{"model": "audio frame classifier", "dataset": "Morse code for random letters and digits, with fading, noise and interfering tones", "train_examples": 26041, "time_shift_ms": 100, "n_mels": 40, "hop_length": 160, "input": "log_mel", "spec_augment": false, "win_length": 400, "num_classes": 37, "output_stride": 4, "arch": "transformer", "norm": "layernorm", "norm_position": "pre", "activation": "gelu", "head_dim": 48, "fused_qkv": false, "bias": "all", "qk_norm": true, "parallel_block": false, "moe": "top_k", "num_experts": 8, "moe_every": 1, "expert_mlp_ratio": 0.5, "experts_per_token": 1, "shared_expert": false, "subsampling": 4, "layers": 8, "width": 256, "positions": "rope", "residual_init": "none", "optimizer": "muon", "muon_scale": "match_rms_adamw", "lr": 0.0028, "momentum": 0.9, "nesterov": true, "orthogonalizer": "newton_schulz_5", "adamw_lr_other_params": 0.00079, "grad_clip": 5.0, "gradient_centralization": true, "ema_decay": 0.999, "magnitude_pruning": 0.7, "steps": 8400, "batch_size": 256, "epochs": 82.6, "lr_schedule": "wsd", "decay_fraction": 0.3, "final_lr_fraction": 0, "warmup_steps": 160, "weight_decay": 0.3, "adamw_weight_decay_other_params": 0.01}
Rows from block 2 of a small audio frame classifier, named by matrix and row number. Rows with one number within an expert belong to one neuron, the router's apart. Each number is 500 + 25 x the weight over its row's rms, rounded and kept within 0 to 999. All counts start at 0. Numbers have three digits each.
After each expert's rows are labels from the 100 clips, of 14848, where the router gives the expert most weight on average: "top examples" is what is common among them. Only what is clearly more common there than usual is listed. The data: Morse code for random letters and digits, with fading, noise and interfering tones. In brackets: how many of the 100.
# router: router (model.blocks.2.mlp.router.weight, 8x256, trained with AdamW), inputs 145-173
# up: expert up (model.blocks.2.mlp.up, 8x128x256), inputs 145-173
# down: expert down (model.blocks.2.mlp.down, 8x256x128, transposed), outputs 145-173

# expert 7
router.7:457519514490506457464489478470539489507481520482515504462490530513484477523522490513502
up.0:500500500500485500488500500500500470500525553500480500500500500500500500464500500500500
down.0:500462500500490500443557500489500500500521500500500500500500500500500500500500500500500
up.1:500500525500500500486500500449500500500500470500500500500500500435500500500398525500483
down.1:433500500470435501500500500493500529537500500500568500500500500500500585500500575487500
up.2:432500500470498489500500540500515436500500500500500500500500500500500500465500500508500
down.2:500500500500500500500500500505500530500435500500500493484500412500500500500568593500500
up.3:500500500500500500500500500500500500500500500425500500500505500578500500482500500500500
down.3:500500500500500500500500481516500500500519500500500500500500597500495461500500475500506
up.4:500500500476500500500545509457500500513500506500500500500476453500526500496500500500500
down.4:500500500507500500500500547470500533500500500500500513494513500500442500500500500500500
up.5:500500496500500500486500500500500461505500500500500490556412421500515500548500501500430
down.5:500500494555578500500500500520500483488500415551500500500500500500500448500500500500572
up.6:500500500500500500500500500521500500500500500490445563557500500473500500500500581500508
down.6:500500500455500500500500500500500500482500493500500500500500518500475500500477504454577
up.7:500500489500500500500500500500500500500500545540497500507500512500513500547556500500500
down.7:500500500483500576500500500547576500500500534500500500508500509500527500566500500500500
up.8:500500490500525538459500500500500500445476500500489500500500477500500500447417500500500
down.8:500500500500500519522474500500500500500500500500500500500500500488504500518547500500490
up.9:566500578469500513518500500500500500469500533500469500500500515500500500513500500500500
down.9:500477500500500497500500500500437487500500500500500553500512500553500519500500558500500
up.10:500500476515500500500552500500500598500500555473500476500500500538500461500464500410500
down.10:500487500500500500500519500500500500500500500500470500500500565500500500500500500500500
up.11:554500509500418500500500500500454500500500486500500500500500500437500500507500482482500
down.11:500500500500500557545500500500500570469500500500500500500500500500500550500500500578500
up.12:500500490585496500500471502500500500539500500500500500500500500415500500500500500500500
down.12:500500500500500500500477500500521500554500500523464500500457500500500500500473559500500
up.13:498500500500500500500500500500500500500495500525507500500500501446500517500500528500572
down.13:508512530491500500500557466500541500525500500500500500502500459500500500500500500548500
up.14:500500500500520487500500574500500500500570500500500500500500500472480500486500500500504
down.14:500500500500500500500532500500521500520500500443491500500500500491528492500500532464497
up.15:500477381500500500500453500500500512500500500485500500500542437407441500500423500500505
down.15:513592500453549500564500460500500500500500500453476582482500500500500500500500465500500
up.16:572500545500449529500470500500500500500500500561514426500500500546500500535500500449500
down.16:511500508500500500500519440382500500500500500470500476500500500500500500505500500500500
up.17:500500546500500500440514500500500500500500501483500430500500500533500500500471518500500
down.17:500500451500500479500500500496500500473500500536500513500519500500549500500500500500500
up.18:500500500500487500478482518500481486500500500530500500500500500526500500500500500500500
down.18:552500500500500500500523500500500500500468500500500516500500500500500500500438461500410
up.19:500504519500500532500504500500500500500500500500457485500500500500500500500500500465576
down.19:500500626500500507500500478500500500497500493526574529500500500500467500500500500500500
up.20:500500500500500500500476474500500500474565529494500500500500503500551500600576469500500
down.20:500499440500500500500491506500535500481500500527500500500500458500500500500500500536500
top examples: speed: slow (82); the character "0" (46)

# expert 1
router.1:476495481491491461465541501524510500504523493488519519531505544467486528523467494533459
up.0:471500465500559500500500452484500500500500500508500496485500433500500500500500500478534
down.0:500500500539500500492500500416500500474500500494536500480477500500466500500500476483545
up.1:590500500500500437500500500500500493500500500500500478500500492500500531500500459500510
down.1:440500500500516563500500500538430500500493500500500500534500525500500478500562500517500
up.2:500500469500500500500500528460463500500500500500500500526500505500475500500500500500500
down.2:500484500507509500500500415519500500500500500500500500500477519565500500472500500500500
up.3:571468438500538562500534500500487500500500494500504451500500500500500500500500500500500
down.3:500500500503444500500500498490500500500500500500500500500500434500500500487500500429500
up.4:512487500500500500500500500500541468500500500493500500500500500500500500500500500500590
down.4:553500500500573500500500510500500500500500582500492559500500500500500500500500500500500
up.5:546500499500500500500500500500496500500500500500500500500500500500500500526484500465500
down.5:500500500500509500449500503500500500471500500462500508547468500501552500500500500500472
up.6:500497500500500500539500500500489500500498500500500500500562465405500500600431479500500
down.6:500500500500500500500471500473500469654500500500500500500426500500500481500465500500502
up.7:547522500524515473500500500500500500500500500483521500500500532544500500500496500544500
down.7:538500500500500500500500540500500443477500579500500500500452466500415500500500516463500
up.8:566468492500500500500505500500500500430500500500500500581556534500467500500500500500500
down.8:500500500500482500501423478500500500500460500500500495500500500540500500465500500468500
up.9:500500500500500500500500500500500494500549522518500500500457500500500500500500460500500
down.9:500500500508500500500500483500500500500500500500500500500500544500500500500500500500504
up.10:456481500500500500487500500500499500438500500445500500500500500554409500500511500443500
down.10:492500500500500500500500485500500500536500542500486500504504500446500500462500491500500
up.11:500572500480500416500500500481470500500500491500500500500516500500500500507500500582500
down.11:457500500500500500514500500484500500500500500500500500500500538500496500495478510500500
up.12:529369500500500521500500518500500500500569500500500500500500500500500500500500497379500
down.12:500543537445500474500500500500500500500445531470557478500500500500506500500500500526500
up.13:500500500500442500500505500500506500500490500500439500500500500500500556495500527500500
down.13:500522500500500500518500500500500500506500500500504500500470500433500500550537500500578
up.14:467469500500500509500500500500500500536444500500500535475435500545532500507447500494437
down.14:500497500500500540500472500500500500524500500500503500500521500500500500500500500500509
up.15:500500452500500500500500492500500437500574574475500486500508467500445500471500500500500
down.15:500500500521569500605482500477401500509500500500500500500477500500585500512457500500542
up.16:500500500500500500500500500500500481491500500500500500500500500500500500530500500500500
down.16:554516500446480532500500500500500553500453500500500500500500542500500500500613500500500
up.17:499560508500522432500500490500500500500497460558539500500517566500500455500521500500500
down.17:500497500500500554518481509495500500500546500500427500542500499500500500551499500500500
up.18:500500504472500441500500500500500500519500532484500547500500500500500559521500471500447
down.18:500500500500582500500500500603428500500522500500500472500558539500500514500402488500500
up.19:500500500500472500551500500500502500500500500421440500427500500500500500500500500500500
down.19:451500550500500500500464500554500500500507472500500500500500500500500500500500500500500
up.20:500500500500500500500501500500499500500555518575441465474632484500500500500455500521500
down.20:500555500500500448500500500525500500500500500500512535500500438500515500500639500500504
top examples: reverberation (100)

# expert 4
router.4:488447526498506511505438512530521514474489468495516462515529476464523477491523538515489
up.0:500502500529500500500500500500500500500500500500500500500570500461500500500500500500551
down.0:500427500500512490500481500500500500500472500500500459500500538500509431500500589500500
up.1:500500500500500500500463500500519518500561500500500500500500460500500526559500500533500
down.1:500500500500500500538500500500500500500477453517500500500586500534503541500500500489587
up.2:500500500500517500500500460499477582441536500500500451500512429500500500604500496500500
down.2:500500500500500500462500500429500500500524500500500500489500500459524500500429500525500
up.3:502507526502500500500500500526520500500500500500445501486500500500500500425500443505500
down.3:500534500500521500467500500516500500521500500548500500478500500500510500500516557500500
up.4:500500500488465500495428500505500500543500500500500500500526500522500458500458501464500
down.4:446500489500500493500539423448509522500500500500500500466558500541500487500504500511500
up.5:500500469500494500500500500500438500500500500500500496460500500500500500500500492500500
down.5:500500529500533500500390500500500435531547500564500429500565500545500500500472500529500
up.6:500500500520500500474492500500500515500530500500582500527500500500500495500500500510500
down.6:500500566455500500525500500513452500500500500500500500500602522552500485500500500458500
up.7:500500483500500545500500500494500568448533500500400549574500500500500500500500500500551
down.7:500503471449500476500480477485485439500500448500568500500500500500500500500500500500465
up.8:500500500502474495500605500422456500500500500500500487500657500494475500500500500500500
down.8:500500457500500500496478500575500500500500500463500500506376500485500500500500435500500
up.9:500500500500523561500500500500500500542500500500500500500500500500500500538500500500500
down.9:500500500500478500512500500500500500500500532498500452494549500500500500500500537490500
up.10:500500500439500540500500500500500425554544500500500500500500500500499500426500500471500
down.10:498500500500500444588500490500527505518500500541509500500486500500500500493496500528488
up.11:500500500500567500597500500500500500500500500550555500546500500500498500500521539500500
down.11:500473500500522500500557500512500457500500510500473545500500500492500500511500500500500
up.12:500500634500500500500500500500500462500500500508500500550500500477500488549500500500500
down.12:500500500500500500500523500500500500500500529500500500495500500500500500500500605500459
up.13:500446569462500500500500500500500473500500524533500500438500544440556452490500540549500
down.13:500500500500500533500500500500500500500456539500500500500500445500455500433500465500500
up.14:500500500500500487500477500500500500500500523500500500500500560535500582500500460500500
down.14:492570560538500500500500500500500500500500500500500500500500461500500500521500500525500
up.15:455500500571500500500561500500485500491500500463500500500500371500500500500500500500468
down.15:487544565500500500508500459500500500500497480533474500500500500500500500500500500500500
up.16:615479500558507500500500447500500500498500500529500500500500500554500436500498500500500
down.16:500468450486543500500500539500529500500500561500518500500500468477500500514500440500500
up.17:500500500500500521516500500500500500500539487500500500500500500500500500500500500470500
down.17:472488500500500503500500500439500500500500438500521500500559500500500458425500500500559
up.18:500433500500500529576500511474517468542500500500483500500467500608500500500500500500500
down.18:500464500500500500500500500500500500500500494500500560500500543500500446520500500500500
up.19:417454557500500500542509500500500500500500500500500500500435527500500509500500543500500
down.19:500500500537500500457512500550500492500540513500531500500570486528500507552500500500500
up.20:500500500519500593500500500500500500500545465500500500500524500495500500513500500500500
down.20:496500500488500500500500496500500500450500500504535468500500531433500470482500500500497
top examples: speed: slow (78); mains hum (56); the character "e" (34)

# expert 0
router.0:489535531468489517489498473543465509513514539513513464500542484470520496484496484464505
up.0:500500500486500500500500500500500500500500461500500500500500500573500458500500500500503
down.0:500500497463500500500500478500500500500394500539500500500527500500536500500500500500500
up.1:583438500451500500500500475500502500500500500500500529500500500492500500500500540512500
down.1:500559500500500508500500453500508526500500500490500500500437500500500500500568500440500
up.2:500500500519500500500500500500500500500500500539535500500585500500557500500500489500500
down.2:500500500500485500500500500487500500500500500500611500420495468500500495500455500500430
up.3:500500569500500500513500532500530492500493500557500500500500546525500500500508500500500
down.3:500548493500500500500525435500500533552500487520500500500500500500500500469500524448489
up.4:500500500500500528500500500500500500561500500500524500563500500500500542500583500500495
down.4:500500464500495458500524468621500516500500500500500500510495500500500500500500500480464
up.5:500500500500500500551500500455500465500500500500420555500500500500500500545500500500463
down.5:500458500454500500500500500500500500500500500413500500506500500500500474500500500500500
up.6:500500500500500523427500479500500542500523500500500500500500558500472500500500525500500
down.6:500500500500500500487486500500500540462468500483500409500500500448502500526572500500437
up.7:516500500500482500540500500475500500500500500500424526530500500500500500500500500500461
down.7:432500500500500500500535500431574447500500500500500571451500500500500500446500537500500
up.8:448500528547565437457526500500500500497502500500500531500500441520500500500500500500500
down.8:500478500515500500500474502500500500499556500500500500500500500581500500433500500499500
up.9:500500386524500530484548500506561436500440500500500444500500500500500500498500500500500
down.9:500500500436500500497500500500500500430500500500427500500500500500500500500512500500500
up.10:500500456500500500474500500478546500556500500500500451500500500500500500500524461500500
down.10:500500500500500528500500500500494500451500500500493500500500500500500500500500500500500
up.11:429530500521500478494500500500445560500500500500464500500500500592500500500453500500500
down.11:500500500479500500549500500500500575500500500500500500514463500500500500500500500500500
up.12:541461500500500500450500524500459469500500500500515500500500460500500500500500500478500
down.12:449500500500500489513502500447500500500500500500402500500500500500500500500500501500500
up.13:500476500500500500529500479500500500475500500513445500500500562500500568500500500500500
down.13:471500500500500500500500500500500500500500500528500530488500500500500500500500579450500
up.14:536500500482500507500574500500500500500500500500500517500480500453500500500346500500500
down.14:500500500500500500501474500500500500462500500500500500500500500500500500509500500500500
up.15:500500492435500502531500493500500460502500492500500501542552500500500500500500500500500
down.15:500558500500500500526450500500500500500500500500511553500500500478535500499500485500500
up.16:517500562500500500500500500437401500500552548530504500505446557498500500500552500500472
down.16:469508500500505500435544467574498500500504510500543555422500541510500500500500500500541
up.17:458500500575500510444500512597500523500500500500500464500500396471500500500540500500500
down.17:500500542415500500500500500448500472500500538463500496500441541500513500384458500500533
up.18:500477500500500457500500500500500456500500487500500500500500515500500429582500530480500
down.18:511549500506500500547500500500500482500442500500557500456467500500500484500500500500500
up.19:500589521500500500500500500500500500500500501500500500500500500475500465500500475500518
down.19:453500500500500500500500500500500500500500539482500500500500500541500500440500474500500
up.20:500438460500599500500500500500447500500500500505456500500500500500500500500500500500500
down.20:500500523500446500500537555500500500500500500500500500583500500500487500500482500500548
top examples: fading (99); pink noise (72)

# expert 6
router.6:447520528496517461491539501532481498494536478471531523484488544536513476500503527496467
up.0:500500500506500500500500500500500500500500500530500500493523500497500500488446500415528
down.0:542504500500500500500500500500500500500500500500500500500500490500500500500583500521506
up.1:500500500500452500500500500465500500568500500500524500500500459500500500500500500490501
down.1:500500519411500500456500500454500517528559500500500500488500500500500500500500500500531
up.2:500500500500500459500500588493500500563500500500500500500500500504500500500513500500500
down.2:535564500453500500500500487582500500500500500482500500500455500500500512500500500500500
up.3:519500461500500499500500500500500500500500500490411500515500628580500487500500487449500
down.3:539500500500498500428506500500500500500544500500500575561500454500513500500500519500486
up.4:500500504500500500500500500500500500500500500500500500461500500500500500500449500500500
down.4:500500500500488500603500491500480500548500500500500500521500464500500500500500513500500
up.5:436448500500479500500500500500490500500499500426500531500500500500500500496562506500500
down.5:500500500500500463500500500466500500536500601511500500438500546500490518500500525500500
up.6:500500500500500462500500500500551469500500500500554476562500500406500492572500500500500
down.6:500500614500500500500500554500500500500473500500500500500500500500525472470500500510458
up.7:500500500500500500500486434500500569500500500500454500500505495500452500422469419456500
down.7:500500500500549500510563500500500443500500500500500500500500408500500500500500500500500
up.8:500500500500500500500500500500500500505500500467445674500500500589500500500500500500500
down.8:500500500500500500500500500500500500504500465539500500500500537500500500500500431500500
up.9:481500500500500500500473500500500500497500500500500513500554542500517500487500478500500
down.9:500500500500500500551500500500500500500500500500496500524497500500500500500500500500500
up.10:500500505500500500481500500500500509500590500500500500500484500452500500500500489558500
down.10:500500500500500560500500500500500594574500501500500500491500539500500500500500500493500
up.11:500500500500500516500540454500509512500500500500500500500451500547500500491500437500558
down.11:552500500500500500500500580429483500500494498500437500500500549447500500500500510550500
up.12:500500526500500500500500500500561500500500500500522587500500508500500500500500500500561
down.12:500500500500500555556500451500500500500500500500589500490500569500500568500584500500500
up.13:498500500541500512500500500500500488500500500500500466500500500475500499529500464500500
down.13:500500459500500500462500500500447500520520500476500571505542500500500500500500500486465
up.14:500500500500552500500500500477579500507500500460500500427500500473500492500500500545461
down.14:500500599500499500500500500576500500463539528500500500494500521489500500500500500450500
up.15:454500500500488500459494500500500528500500497528500530402500500500500500500500500500500
down.15:500500500500500557500500500500549492500541500500544500500500500500536500426567554500533
up.16:436500523548500500563520480500500500500500514547500566500500500500500500492500500500366
down.16:500500500500468481500454500500500500500500500500469440513500500500500470500500500500500
up.17:500500536500500500500500500500481500500500500449500481457507536500500478500500500500500
down.17:400500409500500500500500507500500500501500500500500500540500500500536500449500500439500
up.18:500500434486496500500500500500589500545500500466500473503500500500471500524500549500500
down.18:560500500511500500500500500500500500500500500500500500500517500446500500500500503469500
up.19:476476500500458500500500500505500500500500500549461500500500500500500525521500528500500
down.19:521500476500500500500500500500500489529500500500500500488500500500521500500500500500500
up.20:500458546500512500500500500500582500500500500500540500500500500500500500442475500557500
down.20:500500500500500500500402506500500500500505500500500496500500500500541500554460500500500
top examples: reverberation (94); clipping (25)

# expert 5
router.5:515448494519508514531504501474505501467502506504436498508529480470492456517521519515501
up.0:542500500529428506404563500500500500500553500487500543500500483478500500446421520532474
down.0:500500578500500527500500452475500500500477500428509420500464500508500500500500524445500
up.1:500500500500500500500521510500500500500500475489500500525492497500500500500452500500504
down.1:500500500500500500512517500503500500507500500556425555500461500500500500500580500500500
up.2:579495500587497550500541569500500500500500500500491467500500547513501543500500500500527
down.2:500600500492500500532500500500500500500430500500533500457500500461479500535500511500500
up.3:500500434494500500500500500500428486500500529500500500500500500474500500466514500500456
down.3:500500500500500500500500500500500500500623500503500541500500557500500477594500505500500
up.4:575447656500500510500500443575500500542500500522500500500500499539500526500528500500452
down.4:511453500500500500514500553433500575500488500500500500500485519496500480500500469500500
up.5:500500500486559500496474500500500500500500537500500500500500581488500475500514500500500
down.5:500528500500500500500539500500500440593500500534500491500500500500500500500500558569500
up.6:496500461500500500500500500500500524500461500483500485500500500500500500555500500500500
down.6:500500527500500500500500416500500500500500500500500556500465512504500488500500500500500
up.7:500500522490500448500504500467500500500500520500500500500500491500500500571519500500501
down.7:500500500500500406505486515500500500500500500500513431500500500500469588500500500500500
up.8:500500500500500500500500454436500500440500500500500500500500500500500500500500452500521
down.8:551494500500500500500543500500583500550546500500500500511500528500500500500572500500500
up.9:500500514479478471500500500498500500500579471500500500513500496500500568500414500479500
down.9:483500500543428500500500392500500455500391469500500537500456500500500500500500500479500
up.10:500450491500500500555500500588500500500509500500500500500500510500500500500500489500500
down.10:402496500500500523500531438500500500500500500500498500500461500536500500500500500500500
up.11:500500466500500500500500511500500500500500500503500546516500500500570500475500500500547
down.11:500498539462468500500500500528500500589500526530500500500500500500500500500500500500500
up.12:466500484503500500500500500515500517500510500500500500500500510527500500500508500557500
down.12:500478500500500524500500500500500500500500500475555545500500500500500500500500500500500
up.13:500500500500500544415414526500496500466440500500500556500442415378500434500537500500500
down.13:456465500549500500481500500515500500570512483500459500500500500501500500500500500518500
up.14:500500500577440536500500500539495500500500500500500500500500471500500500500500500500500
down.14:481500500519500500500500549514446493500500500500500500500500500524537500595500500500500
up.15:500500500500500436500500500500525500500500500500500500485500500500497476500500469500500
down.15:500500500500500500559500500500500470500500500500500518500500456592500500537500500500508
up.16:500500533523500500504500500500526500500500500500500500500500460546478500500500500500500
down.16:509500500500611500464500500500478500500500499500500500500500500500500500528500473500543
up.17:500497500500527500500590500500500544500500500500500500500500500500500417500484500500500
down.17:500500500500500507500500500500500500500538500500500467534551500500500500500518462500500
up.18:500477479541500428500500500500500430500487500481500500500464523500500500500500500500532
down.18:500500566493500548500448500500504484500505500539500500500500516673500443500465500500500
up.19:515500500500500500500429500500500500444469500592500500464500500500500500507498500565500
down.19:500500475500500562500585500500500500500500500411500500584500500500500500500475500500500
up.20:598500639500520485500500485500582500500500500425451500500500482500546500500500526534500
down.20:546500500500504533500540500500428500467500500500500500581500500500500500545500454452477
top examples: speed: slow (74); reverberation (33)

# expert 2
router.2:444477459483520493509501491508521450478486533482533535520474516495494504469497464475526
up.0:500500500500500476500500500500500462500477500500500524500500500500500433500500500537500
down.0:500575500500500606386500500500500502500500500483510500500500500500500500500500460500451
up.1:500500500500500489500500500500500500500500500500500500500500500500500500500500500490551
down.1:500482500500500500575500430500500511549500500570500502500500500500500500530500500462500
up.2:500494460488500500500499500500439500500387500500478500500415500500500500531500492500508
down.2:459500500513521500500500481463530488500485500500492453500640500526500500500491500500500
up.3:500500500500500526487500500502447397500518504500500500500500500500500500484500535518500
down.3:500500517500500471500500500500500545500481500500514484489500546500500500516500500500504
up.4:487521500500500505500487500440500481487500500500500500500500541500510500476500500500489
down.4:500483535500516533479425538500500500500500500500476500500500500511500476497500495500500
up.5:443500466500492443500500529482500500500500500511482500500500500500500500500507500500500
down.5:500500500458500500514500500527500500500500513500500500500500500497509500500500500500500
up.6:500470500481500500500537500500500500500500500500412450500500500500500500500573516500500
down.6:500500500500500500500465406500500500500500500480598500544500500491500500500500500500500
up.7:500387500500500500499537537500500500500500500504548500500469500372500500500500500500500
down.7:500516490500402500533500500515500516500500500484500501500500500500500500500500500500500
up.8:500500500500500506524436500500562500500500489500434500500500500500500500485500500500500
down.8:500500500455500500500500500500500500500500500500500500500500482451500500500500500500500
up.9:500478500500447500553500500543500497500500493500500500578500422484500472582500404500500
down.9:500500500500500500507500500500500500500500556500500500500486560500505500514500527539432
up.10:500500531491500536500486526500500500500500500500500500500500500557500501500500500500500
down.10:500552500533500500500500500500500500470500500500581500500500500500500476500439500500500
up.11:500500500507505500464486500457500500500500527482471500500500500500462500500457500500500
down.11:455500500475500500500500500500500520519500500571518500500500483530523500476500500532500
up.12:471512500500546511500479542500500500500536580500500500500500500498500500500448500500444
down.12:500500500500500500500500500500500500500525500578500552500500500500534500500493500500500
up.13:500514500500500500500448500500511500500500500500500500500500500500500477540500500500500
down.13:584489539497500413500500500500500500507500514537500500429522500443500535542500500545500
up.14:500500500500500500500550500510500503500500500500500500500500500446500500500500533614500
down.14:500500500500500500500535500460500500500459426500500500500500500500527500500500500391500
up.15:500500500500579502549500500500452500482500516497500466512540500500452500500500500500500
down.15:500500500559500500545500500514500500507500500471500500488500500543441445611464556500505
up.16:510500500500500500500500500500510483500510500500479500474500535500500500500500500513457
down.16:473530500500594500500500500500545500500500500500500500500500500500493500500500500500500
up.17:500500489500563522483500500500500524500500471500500500500452500511500500485402500458500
down.17:534500500492500500500504498523500508500500484500500500500500474493500500500595500500465
up.18:500500557500500562500462500500500487500500500500500555500482520500500361500500432500500
down.18:500469518486500500500513465489543500500522500500500500500500500640504500500500500448500
up.19:500500500500500500500500490500500500500500500500500500500541476477500500531500500524500
down.19:500490500607521500500500429500526500500500500500500500500500456500511500460500500500500
up.20:353500500500500500500519500499500521500500500500500500500500500500470444459525500500500
down.20:553500500466500500500500500500500469500500500500500500500500500500500536461500500500495
top examples: speed: slow (70)

# expert 3
router.3:495524476501532458474541485479489537508484510494501532518507506496543482472474499488581
up.0:500500500500483504500500500500500500500500500500517500514500500500500500500470546500456
down.0:500500500500500529500500558500500500500500504500523500506507500565435500533545500500526
up.1:493495500544500469500481500500500500500460610500500500500607500500489500500500534500500
down.1:500529500500500500500464500500521584478421444500480500502500500500500500500500500500500
up.2:467500500500500500500500500500511494509500500500394535500500500500478500500500500565500
down.2:480500500500500500500500500500500500500511500489500500496482500484500500500500500500500
up.3:500500440500500517500500500500549500500462500536500500500500469500500485640500500500500
down.3:500557500500500477500500500500500410500500500500500512500500506515480500500500500500500
up.4:491500500500500555500500500500500500500500477500491500500500500500526539500500604500500
down.4:500500500500459500500500500484500500500500500481500498500577476500500500552523349500500
up.5:500500500456475495500500516500500500500500500500500500508515500558500500487479500529500
down.5:500500500500500500490500494500500500480465500500500500485453500500628500500500496527500
up.6:500500533500500502500500500500534482500500464500500500453500500461500463619500441500500
down.6:469500500500433500410500500455472500500500457500473452500501500468500500500500601500500
up.7:507500498557486500500525500430551500433500500500500500500500500511500500544500500530525
down.7:500500551500476500500500500500500457500491500500500500500515500500500500454500500500464
up.8:514491500500500519500500500510524465569500500499500500500500500500500500500500487500570
down.8:500500482500500500595500500502500500500500500496565500500500500500500500500480500454500
up.9:496500480500500437536523518500500500500500500500500500500500500500424500521528526447500
down.9:500500500500460500500500500500500500500500568500500500500500537500500500500497419500500
up.10:459523500500500459531500500505500500467500506507500500500500500500500500500500546500527
down.10:500485546500511500528469455500500554500500500500404500500500500500500500500483500500500
up.11:500507537500500540500500500500513500540500500500500500500437546500503500500500500401500
down.11:500441502500500438500409429500500500500500500500500500540500500500500500500536500500500
up.12:456500500459500523500432500506500418500500566449500442500463500500500500500500462500500
down.12:498500500500500512492500500500500500500500500522385500500500554500530500500500500500500
up.13:500500500500500500500463500489500543500500500501496500497500500500500500483500500578500
down.13:523500500500500500500500500500500500500500500500500500500500500500500500457494515500500
up.14:500467500500500500543500511494500500500500500523500500500532444500537500500500465526500
down.14:500500500500459473483500500500500490500500526500529500500503500500444553500500500419500
up.15:500481470543500500465500500500500494500524500500500500500500500471435546625500500500500
down.15:500500500451458500500401500500564500500531500500500500500500447500500500500500500500500
up.16:498500500463500500500500500500500500500500568500531500500500500500500500500500500500566
down.16:487500500500500500500500500500500500500500500500418589500500500526500500500503528554500
up.17:516500500550508500568500500500500500500500500571500500500500500500500500500500500500456
down.17:472500500500500500500500500498500500438500500500500524500500500501500500500500506500444
up.18:500500500437500502455395500500500500500523500466500479500500500500500502500622500500507
down.18:500500500500453500570500500500500451500500500500500500500544570500500500500459500500500
up.19:500500500500500529500500500500500500500500500500482510500500500462500500500500500500500
down.19:500500500438500500448500500500500463500500511500500500500500500527500525500500500500500
up.20:472500500500500540500486538500499500495500560500500500514500500500500500500500500528500
down.20:536500500500461486500451500500500490453500482500518500500500547500536500500500525500500
top examples: reverberation (81); speed: fast (77); mains hum (62)